python train.py --model="image classifier" --dataset="gratings and oriented noise at many angles and scales" --train_examples=395000 --image_size=32 --crop_scale_min=0.8 --horizontal_flip=false --translate=0.06 --targets=["angle", "scale", "kind"] --num_classes=[12, 5, 6] --arch="inception" --norm="batchnorm" --hidden_act="leaky_relu" --depths=[3, 6, 6] --kernel_size=3 --stem="deep" --widths=[160, 272, 480] --mixing="cutmix" --label_smoothing=0.1 --loss="cross_entropy" --init="torch_default" --optimizer="soap" --beta2=0.99 --learning_rate=0.0033 --beta1=0.95 --shampoo_beta=0.99 --eps=1e-08 --precondition_frequency=10 --max_precond_dim=1536 --merge_dims=true --one_sided=false --adamw_lr_other_params=0.0015 --max_grad_norm=1.0 --max_steps=4500 --batch_size=64 --epochs=0.7 --lr_schedule="cosine_restarts" --final_lr_fraction=0 --warmup_steps=900 --weight_decay=0.4 --adamw_weight_decay_other_params=0.01
Rows from block 7 of a small image classifier, named by matrix and row number. Each number is 500 + 40 x the weight over its row's rms, rounded and kept within 0 to 999. All counts start at 0. Numbers have three digits each. After the name is the row's rms in percent of the matrix's.
After each channel's rows are labels from the 100 images, of 14976, where the channel reaches its highest value: "colour at peak" is the nearest of a few named colours to the mean colour under the peak; "responds to" is what is common among them. Only what is clearly more common there than usual is listed. The data: gratings and oriented noise at many angles and scales. In brackets: how many of the 100, against the usual share in percent.
# r30: branch 2 reduce pointwise conv (model.blocks.7.r3.0.weight, 68x272x1x1), inputs 204-271

r30.64 101:537481488569479517493567428480501549466520537492452483488440479497499513458497431476482500501540477553507517453469475522577431544511491510529496473435486504515482439529492530435498433511419487561495466499
colour at peak: white (29 vs 3.1)
responds to: very coarse (72 vs 20.4); windowed patch (70 vs 16.4); stripes at 135 degrees (27 vs 8.6)

r30.28 109:468475459464479446582558496618543494507511501505519486528531465485452529449415491574527503543486424558511488527512480482526568502503461508536584444480454559462555457540504490527520538556455519479487592544
colour at peak: black (31 vs 5.9)
responds to: dashes (60 vs 16.9); stripes at 0 degrees (34 vs 8.5)

r30.51 099:468506444564526446588554442457448507469473419446456484502512498454548501522531557499514551446480531443486447501511476536537415515448471483471482461458453529517525562523483468461446470485415497460520531482
colour at peak: green (43 vs 2.7)
responds to: coloured (98 vs 49.8); dashes (91 vs 16.9)

r30.3 095:501490529477503527480479448447525429531479490538475494536471540464459518562543490522484543545510512561523468548543496382549477509485457476410451471495423421502505534522520503468472455558651506479576518449
colour at peak: brown (42 vs 10.2)
responds to: sawtooth grating (62 vs 16.5); stripes at 30 degrees (48 vs 8.1); stripes at 15 degrees (47 vs 8.1)

r30.56 097:525522538498420482521458505478473520531488464472479463472430530525512488492453494448459471521456454554468480445512549493503492481491512492486467477483395520467452460611435478472424506490553474512503516442
colour at peak: pink (28 vs 6.5)
responds to: very coarse (73 vs 20.4); windowed patch (51 vs 16.4)

r30.66 090:456583497492481481480411501496391501439499466461511499465483458486543476518486453530485511531483508470500545493464497463561454594557431514562518451483516524510462455538559476488537492503443532567496440537
colour at peak: purple (29 vs 3.8)
responds to: coloured (80 vs 49.8); stripes at 120 degrees (50 vs 8); dashes (42 vs 16.9)

r30.43 092:497447499494519581460464477486480455580437479519514456531471511547539478495519495523501576503529509522466477530450481366523538499507462551521499503480494462482473529599467457549523472483511575488499525459
colour at peak: pink (25 vs 6.5)
responds to: dashes (59 vs 16.9); very coarse (48 vs 20.4)

r30.4 108:495560504508473480485484552422496507513508491455566491498554485474487535491508535514491500551518549514491498534452550456530454476505415488497480486476495471516497480539449459503532485474540464480477438492
colour at peak: white (33 vs 3.1); pink (25 vs 6.5)
responds to: dashes (62 vs 16.9); medium (40 vs 20)

r30.63 101:551473509513470508532486507449411474501468481492534499533497506533529503484441478458483495469509557479543505445487466429551500493443448547507493446531569419508500535484484530460468493537427528459464482465
colour at peak: purple (33 vs 3.8); pink (28 vs 6.5)
responds to: very coarse (58 vs 20.4); windowed patch (46 vs 16.4); stripes at 105 degrees (29 vs 8.1)

r30.35 103:475525557471502545523467462512500487514510484506544503553514489437553455573401516420484597526546562457532562506441479514551533504537484538502622481410533512502373466512440480465449546492471483456470510519
colour at peak: brown (35 vs 10.2)
responds to: very coarse (88 vs 20.4); windowed patch (86 vs 16.4); stripes at 75 degrees (26 vs 8.4)

r30.36 099:400578544482483561505492534426485551484621525466395497550435483527423459521517456541466514468472480489490438465556586436490438495497490500498476461459476448465544492507609494553512526471530450491498504533
colour at peak: brown (43 vs 10.2)
responds to: very coarse (88 vs 20.4); noisy (60 vs 29.8); windowed patch (48 vs 16.4); angle: stripes at 150 degrees (31 vs 8.4)

r30.54 110:421496525480507549508497516517512499524436438485458504505472439583481506509495477504495475422547474499522517447475508514585495540492547517507560507463528474517476468493544538518499421495528500527445524497
colour at peak: brown (35 vs 10.2)
responds to: very coarse (61 vs 20.4); sawtooth grating (42 vs 16.5); stripes at 120 degrees (34 vs 8)

r30.11 100:546476492555470441535503510524459543498504468467505467430498466491559475425504507586507523584496535468488521534453449431504446500533452475465453527480487514428398429565437549528519504456520526480502478421
colour at peak: green (29 vs 2.7)
responds to: coloured (92 vs 49.8); dashes (71 vs 16.9)

r30.32 093:483461499495488492508494542447484493494478486479530513551456495499548463537495514497530444461498531450475567535400470453548499507629518511495546475478469491525517467530479522535487491425550492515459476516
colour at peak: cyan (32 vs 2); green (29 vs 2.7)
responds to: coloured (82 vs 49.8); stripes at 135 degrees (46 vs 8.6); scale: very coarse (43 vs 20.4); stripes at 150 degrees (31 vs 8.4)

r30.23 106:519497532465476483441460503468553506498505536472461558523561440497495548458461493496458504553516476547573445438514562409534493514503453519449494437425426489539458429567520463520411520482519485462453491523
colour at peak: brown (28 vs 10.2); black (26 vs 5.9)
responds to: very coarse (93 vs 20.4); windowed patch (87 vs 16.4)

r30.1 096:502524500512587469465469459505483480458475457497511438525498536473431482476479534545455518449490487516498456503505522547457491495570463548458487490491517502476464440544513550478535513518475445528523483483
colour at peak: pink (26 vs 6.5)
responds to: dashes (79 vs 16.9)

r30.33 101:562490487535480520477462483423520511522499486562491475482443460475565530504461455451452509529505498551464511523482477463518540474527462508460577420586602523501458482466475581511459548459438497483492491528
colour at peak: purple (26 vs 3.8)
responds to: coloured (94 vs 49.8); stripes at 120 degrees (48 vs 8); square grating (48 vs 16.6); angle: stripes at 135 degrees (31 vs 8.6)

r30.26 100:465485440533577485524481505502451547421484474482475483526451570494455567488494551534420529477470548554439466475461549393560464486516481536440531454507429520475488501554482573549553462510488526502552439492
colour at peak: green (28 vs 2.7); cyan (25 vs 2)
responds to: coloured (90 vs 49.8); dashes (82 vs 16.9); medium (40 vs 20)

r30.49 104:533524511497456458533538493465496519500491491445517447480479527578455483453482542510559473460448462494527502535459525434524509547471438532445467419599449601434514473507476510518485400460446472517470423506
colour at peak: brown (26 vs 10.2)
responds to: very coarse (70 vs 20.4); windowed patch (46 vs 16.4)

r30.8 101:452544535485474483532464491451498432479475548495447486475490436570477481535397456480441506508492378543479563408509478462583511525496430542501480437472498577553407426598510508444485436534480489458492494466
colour at peak: white (34 vs 3.1)
responds to: dashes (76 vs 16.9); coarse (42 vs 19.8)

r30.67 109:503484546530499528489540419503572525518456534417522531511484447477509529522537466538477458468529491518545454503447567424494543581552542558481499478482490494501418484480500424487464550494492511484503450509
colour at peak: brown (46 vs 10.2)
responds to: very coarse (91 vs 20.4); windowed patch (81 vs 16.4)